Rows from block 3 of the text encoder of a small contrastive image-text model, named by matrix and row number. Rows with one number within an expert belong to one neuron, the router's apart. Each number is 200 + 40 x the weight over its row's rms, rounded and kept within 0 to 999. All counts start at 0.
Before each expert's rows are labels from the 100 texts, of 14976, where the router gives the expert most weight on average: "fires on" is the input token at the peak. Only what is clearly more common there than usual is listed. The data: rendered roads seen from a driver's seat, with toy cars, trees and houses. In brackets: how many of the 100, against the usual share in percent.
# router: router (text_encoder.blocks.3.mlp.router.weight, 4x256, trained with AdamW), inputs 172-255
# up: expert up (text_encoder.blocks.3.mlp.up, 4x512x256), inputs 172-255
# down: expert down (text_encoder.blocks.3.mlp.down, 4x256x512, transposed), outputs 172-255

# expert 1
fires on: "truck" (63 vs 3.3); "pine" (21 vs 1.7); "barrel" (9 vs 1.7)
router.1,234,200,249,161,223,245,212,206,215,224,172,311,213,183,227,205,197,226,196,195,208,237,207,253,156,167,191,253,190,251,208,243,196,201,143,249,158,197,187,196,194,242,238,216,239,180,141,193,163,185,234,91,193,167,232,130,218,166,245,189,259,216,185,178,173,152,236,209,192,160,153,206,191,234,281,159,196,213,179,227,224,155,203,143
up.0,215,220,159,338,214,267,194,152,217,211,186,183,154,262,130,159,136,166,204,206,157,241,221,188,247,252,223,142,176,237,221,124,156,233,243,183,164,201,205,178,118,193,207,275,265,238,162,150,269,218,192,122,218,170,156,302,221,209,136,183,155,247,143,167,128,179,236,189,140,271,260,156,140,225,230,222,187,210,235,211,248,160,157,312
down.0,168,262,178,141,85,207,203,141,157,208,259,246,249,162,181,190,220,255,227,152,176,208,201,138,235,134,204,165,236,187,185,112,185,167,142,285,225,210,168,149,185,183,139,166,244,204,200,156,155,183,203,258,278,213,205,145,226,158,279,139,183,204,292,148,259,158,208,95,261,177,254,233,275,172,204,204,196,235,293,147,165,168,235,218
up.1,228,239,178,196,189,180,137,236,230,154,221,228,135,259,224,232,196,196,249,206,182,188,219,159,248,276,144,221,188,180,136,145,251,163,186,244,166,186,286,213,202,208,222,213,249,180,249,196,198,201,211,195,247,220,176,194,281,208,247,210,168,191,176,224,186,152,166,175,182,195,186,147,164,235,235,191,198,145,150,217,209,171,181,171
down.1,251,230,238,199,166,225,190,167,175,200,146,181,113,194,237,248,266,215,207,228,158,245,169,166,203,255,180,148,203,261,205,182,127,266,234,208,181,209,261,194,205,185,209,216,198,99,216,226,199,202,210,228,163,242,189,183,243,283,263,173,211,234,185,182,274,244,265,228,266,144,170,219,196,186,256,234,163,237,237,210,234,146,223,240
up.2,255,202,193,233,293,201,197,176,242,182,226,149,147,234,251,225,173,178,219,211,152,197,239,151,199,220,172,219,209,198,146,153,176,215,227,184,180,174,255,200,156,204,179,227,171,189,198,167,188,160,207,269,286,173,230,214,218,141,202,140,215,238,167,235,206,205,142,246,207,158,163,172,207,265,70,168,203,242,212,223,177,211,185,222
down.2,210,221,199,224,128,171,216,190,117,187,235,282,192,204,131,186,200,121,225,225,211,142,187,171,108,206,200,149,213,188,208,155,131,145,179,257,159,239,118,254,209,262,198,203,136,209,178,221,168,184,211,185,135,186,215,135,201,205,179,247,178,208,129,268,190,217,199,136,173,221,215,212,211,166,141,232,218,212,229,209,117,203,245,189
up.3,208,271,87,248,218,245,197,246,199,222,197,183,153,164,165,172,124,165,171,235,163,237,218,281,244,163,273,257,209,228,177,176,205,180,224,198,234,283,174,247,203,225,175,212,111,125,197,169,188,148,143,190,240,98,196,190,209,159,205,138,246,258,224,225,211,206,255,132,190,229,163,230,213,214,198,160,203,254,206,178,206,121,196,199
down.3,113,226,205,202,251,102,249,172,202,218,161,229,125,261,161,193,167,276,241,270,215,154,201,134,117,232,216,197,229,172,245,311,207,177,224,160,183,212,192,215,255,189,198,152,213,247,206,179,144,226,182,163,216,220,226,221,204,165,196,251,248,194,161,164,183,172,171,160,188,276,175,185,217,231,175,205,158,235,188,205,144,288,139,240

# expert 3
fires on: "and" (70 vs 4.8); "<end>" (30 vs 5.1)
router.3,207,252,122,218,215,178,182,177,259,195,287,181,161,215,270,169,190,224,142,178,146,214,168,220,223,260,171,172,232,224,180,164,149,155,168,205,143,186,248,188,143,230,259,193,242,177,155,270,187,197,205,217,157,203,172,160,169,224,267,224,147,166,109,234,209,205,219,229,215,147,228,210,226,201,156,198,239,159,181,198,177,199,164,188
up.0,201,161,198,190,181,234,192,164,206,150,276,195,200,179,209,223,245,197,149,223,244,306,221,139,214,221,184,210,223,211,169,177,158,197,166,186,159,149,189,150,131,187,186,151,163,283,269,271,251,182,170,133,231,208,157,210,156,194,200,225,235,215,186,177,210,225,270,191,248,178,247,183,301,207,212,150,234,197,162,174,208,247,164,188
down.0,173,122,262,263,214,231,215,243,235,145,194,173,210,232,171,169,199,253,208,181,149,173,239,184,156,231,134,210,169,250,213,216,208,207,228,211,164,219,283,168,261,266,207,232,124,210,184,264,189,217,221,213,157,271,222,120,200,243,216,238,156,219,254,182,179,193,233,219,166,196,226,234,243,229,212,162,151,251,203,200,116,177,207,156
up.1,201,183,210,256,160,215,202,243,194,247,241,199,157,268,208,243,215,235,199,186,227,215,242,128,283,217,246,198,277,241,150,142,238,203,187,236,179,159,92,251,162,133,167,227,162,179,249,297,239,185,229,167,134,290,191,166,184,125,272,276,181,163,188,190,197,208,259,256,187,183,152,247,223,197,171,188,187,215,269,228,204,171,177,190
down.1,191,215,254,233,172,248,203,231,182,118,193,272,172,168,196,156,182,241,219,247,187,205,243,220,163,205,168,199,229,196,193,234,296,226,197,239,169,157,270,280,188,210,220,236,253,253,149,190,237,154,273,215,157,239,233,191,210,190,216,224,197,169,133,195,249,159,224,264,160,187,212,182,240,216,248,228,196,154,319,172,198,242,149,183
up.2,223,223,211,230,235,208,144,274,159,241,264,249,202,177,186,220,180,175,163,186,169,167,217,177,240,294,190,190,185,196,192,209,209,209,233,226,179,170,214,275,206,153,189,291,248,281,143,225,258,175,217,246,173,242,221,216,205,164,214,272,261,200,174,231,104,241,265,198,184,154,202,188,211,246,221,283,229,207,267,286,147,219,170,215
down.2,237,193,265,205,168,199,181,149,206,222,241,200,165,198,221,177,198,238,182,164,159,239,248,189,227,151,246,164,261,250,195,185,192,225,219,213,201,150,240,136,149,136,235,288,201,188,203,250,208,243,225,209,145,144,209,106,209,123,308,178,163,167,232,205,300,235,170,179,253,208,178,211,145,204,247,149,219,273,260,129,144,123,188,172
up.3,206,201,291,208,235,239,179,186,198,156,249,242,189,144,250,187,210,234,201,147,112,171,192,286,141,234,183,171,160,157,228,211,162,259,185,219,190,182,184,168,180,230,220,203,240,176,141,168,151,161,215,165,109,179,183,194,280,152,152,159,273,208,187,244,244,210,283,195,196,265,169,191,132,155,287,245,216,169,240,142,180,255,152,120
down.3,226,272,276,170,244,241,190,214,202,172,146,200,196,237,214,177,249,214,252,175,158,187,215,218,181,263,218,234,205,178,227,251,219,189,227,193,168,276,204,221,147,240,196,214,224,210,194,200,130,176,138,152,192,187,216,205,207,165,211,229,184,180,187,217,153,132,320,106,150,102,293,146,216,226,128,137,249,194,198,262,252,195,243,189

# expert 0
fires on: "car" (81 vs 3.3)
router.0,265,173,261,255,225,193,187,213,160,181,163,150,189,193,211,183,152,152,225,188,166,270,239,212,215,165,215,215,212,176,238,269,189,227,250,177,227,159,168,213,221,198,97,184,176,279,146,189,232,197,124,274,241,226,205,215,205,184,186,205,169,201,212,222,182,220,163,219,210,156,182,192,279,168,177,267,161,162,203,232,185,200,129,229
up.0,146,241,216,217,268,194,235,156,253,191,146,194,194,193,226,242,210,225,176,138,200,190,208,168,214,145,174,174,224,238,155,241,134,105,189,201,172,242,160,204,216,250,134,157,224,170,159,188,163,247,213,157,173,271,175,173,216,241,223,95,168,177,73,197,201,202,192,206,223,167,168,164,248,188,205,229,192,262,251,217,216,178,222,181
down.0,189,175,273,267,198,235,201,225,153,193,155,214,151,197,283,196,236,165,223,304,180,153,180,266,223,227,243,273,241,233,161,268,213,247,239,226,181,212,201,230,265,209,213,226,203,157,135,195,231,212,154,199,148,194,270,196,195,241,213,254,196,201,231,231,104,174,215,201,233,122,236,223,193,148,184,126,148,180,130,224,248,185,123,201
up.1,178,282,98,204,167,214,170,231,296,145,131,287,255,270,185,191,209,281,181,234,209,237,242,247,199,251,147,249,102,212,167,200,233,219,172,218,183,194,140,163,191,219,209,289,206,175,202,222,176,229,213,176,188,146,155,178,261,188,258,242,214,196,195,191,293,172,198,194,242,215,146,192,202,195,206,226,213,217,227,186,171,182,184,230
down.1,185,169,252,194,244,217,234,123,217,192,229,170,198,239,170,136,169,165,173,231,187,175,183,219,170,286,195,218,258,206,234,211,231,270,202,178,161,204,198,231,232,178,185,181,144,216,176,128,218,151,246,177,240,239,195,213,199,174,154,221,281,205,175,203,216,250,192,202,174,206,232,141,231,247,251,244,307,182,201,210,219,129,179,164
up.2,152,231,175,194,121,232,224,203,180,149,199,207,193,184,202,207,198,211,139,193,210,182,179,257,171,145,229,186,178,192,251,173,202,189,199,169,194,174,186,185,240,190,177,173,247,213,150,212,176,170,234,70,164,191,176,200,176,213,200,233,218,216,175,156,314,201,200,209,202,135,194,227,243,211,246,205,130,211,210,290,233,224,264,201
down.2,225,148,292,203,146,231,124,146,191,280,111,203,236,218,214,175,208,256,208,197,225,197,143,178,169,178,195,147,264,218,164,192,98,205,161,263,208,188,189,143,261,253,217,183,173,208,195,192,176,247,161,231,190,210,199,193,157,185,217,156,183,236,209,263,164,94,231,267,204,165,185,234,168,168,228,212,173,173,243,213,203,181,241,167
up.3,201,158,170,164,145,191,206,204,199,236,250,263,213,267,257,177,222,270,199,177,170,223,160,229,270,132,171,129,259,143,196,213,146,194,174,169,174,149,148,169,203,203,203,182,237,315,228,221,188,168,194,79,179,223,161,167,191,180,234,145,195,148,210,203,184,220,196,146,192,177,191,193,151,155,192,164,161,196,184,216,168,168,126,160
down.3,167,235,209,175,121,180,195,183,244,191,209,183,228,165,214,198,315,193,203,154,204,248,203,215,149,232,236,227,247,210,184,173,174,208,232,219,174,147,186,127,180,145,196,151,210,86,180,255,206,166,199,203,281,153,213,159,204,122,220,254,211,234,218,181,254,206,162,143,193,157,216,181,202,213,177,71,234,191,139,190,162,249,149,192

# expert 2
fires on: "straight" (53 vs 1.7); "brown" (46 vs 1.2)
router.2,186,123,151,234,160,194,166,174,158,183,229,201,180,244,213,189,222,177,164,190,200,189,173,229,283,158,236,142,147,254,218,233,178,202,238,200,202,204,173,239,230,150,219,166,228,251,225,247,204,190,213,98,220,204,260,162,173,233,222,215,233,201,247,188,274,187,247,287,199,262,191,105,201,201,177,268,197,210,228,280,98,184,266,252
up.0,249,240,151,166,212,222,205,255,185,243,231,147,153,196,237,294,166,207,225,212,126,206,152,232,203,206,172,188,148,201,203,216,172,123,219,232,127,241,219,313,187,252,231,275,188,160,195,157,203,166,116,208,173,206,275,311,214,291,194,204,289,184,154,229,221,201,244,250,201,126,133,245,209,264,223,201,222,207,182,177,202,157,172,185
down.0,155,224,162,153,247,186,148,168,210,235,191,109,168,205,286,216,272,225,207,224,206,185,276,213,217,122,179,211,208,256,214,107,213,219,181,160,210,92,150,131,247,181,141,183,250,236,242,196,239,221,259,108,186,223,251,202,144,176,155,214,281,184,204,184,136,167,193,109,202,217,143,244,198,201,196,220,210,251,265,252,209,217,163,132
up.1,166,221,264,222,288,139,213,258,201,138,282,226,172,195,201,251,182,194,178,212,190,265,176,159,191,238,241,255,171,184,189,180,187,212,190,176,230,183,171,121,209,172,149,177,206,185,184,226,198,242,215,207,187,269,216,233,203,160,238,129,172,173,245,211,161,205,168,119,178,182,207,248,248,185,209,232,227,187,237,162,172,222,197,291
down.1,214,208,203,266,160,253,187,132,205,210,133,130,224,229,195,273,172,230,174,215,256,218,103,197,140,173,152,202,205,215,176,214,166,145,279,178,177,113,243,224,238,233,224,144,210,211,192,177,213,139,203,274,192,192,188,240,158,156,157,202,261,163,194,193,211,207,123,223,213,94,222,228,237,242,209,172,183,195,90,141,245,189,208,214
up.2,255,245,220,171,230,216,201,171,156,221,249,221,172,182,201,151,82,167,226,258,214,203,228,175,186,234,212,221,200,184,235,171,210,234,201,167,230,175,172,101,192,206,193,178,222,196,185,125,190,184,206,241,173,200,249,192,183,136,262,118,194,202,229,209,270,151,172,147,194,176,236,206,203,205,222,231,237,190,195,251,247,205,302,180
down.2,238,229,238,287,188,265,129,168,230,195,240,196,197,234,227,157,256,229,143,222,179,278,153,159,166,190,149,108,252,243,103,231,178,164,287,251,122,152,217,133,173,267,213,133,211,160,195,266,219,228,228,195,232,196,171,253,156,284,151,210,212,209,188,168,301,135,171,203,230,145,220,216,152,207,214,227,243,259,137,167,259,247,179,142
up.3,105,232,230,189,159,151,135,236,137,261,285,160,222,227,173,163,248,232,256,251,265,252,278,275,197,174,132,252,120,171,216,168,225,225,234,260,194,130,276,155,149,182,152,214,131,248,238,193,216,245,205,190,279,189,225,131,216,117,179,210,136,124,200,185,250,197,234,145,215,178,173,168,226,250,196,165,182,132,231,223,133,248,251,242
down.3,235,203,247,203,187,192,200,191,230,163,189,161,214,195,139,242,216,206,124,182,171,114,197,140,167,195,133,273,221,286,226,240,121,133,176,170,181,200,155,172,245,134,196,180,216,244,164,238,166,201,246,201,197,186,156,174,175,255,215,182,218,175,148,170,178,264,194,204,217,228,158,140,138,162,157,205,177,182,110,183,196,158,231,132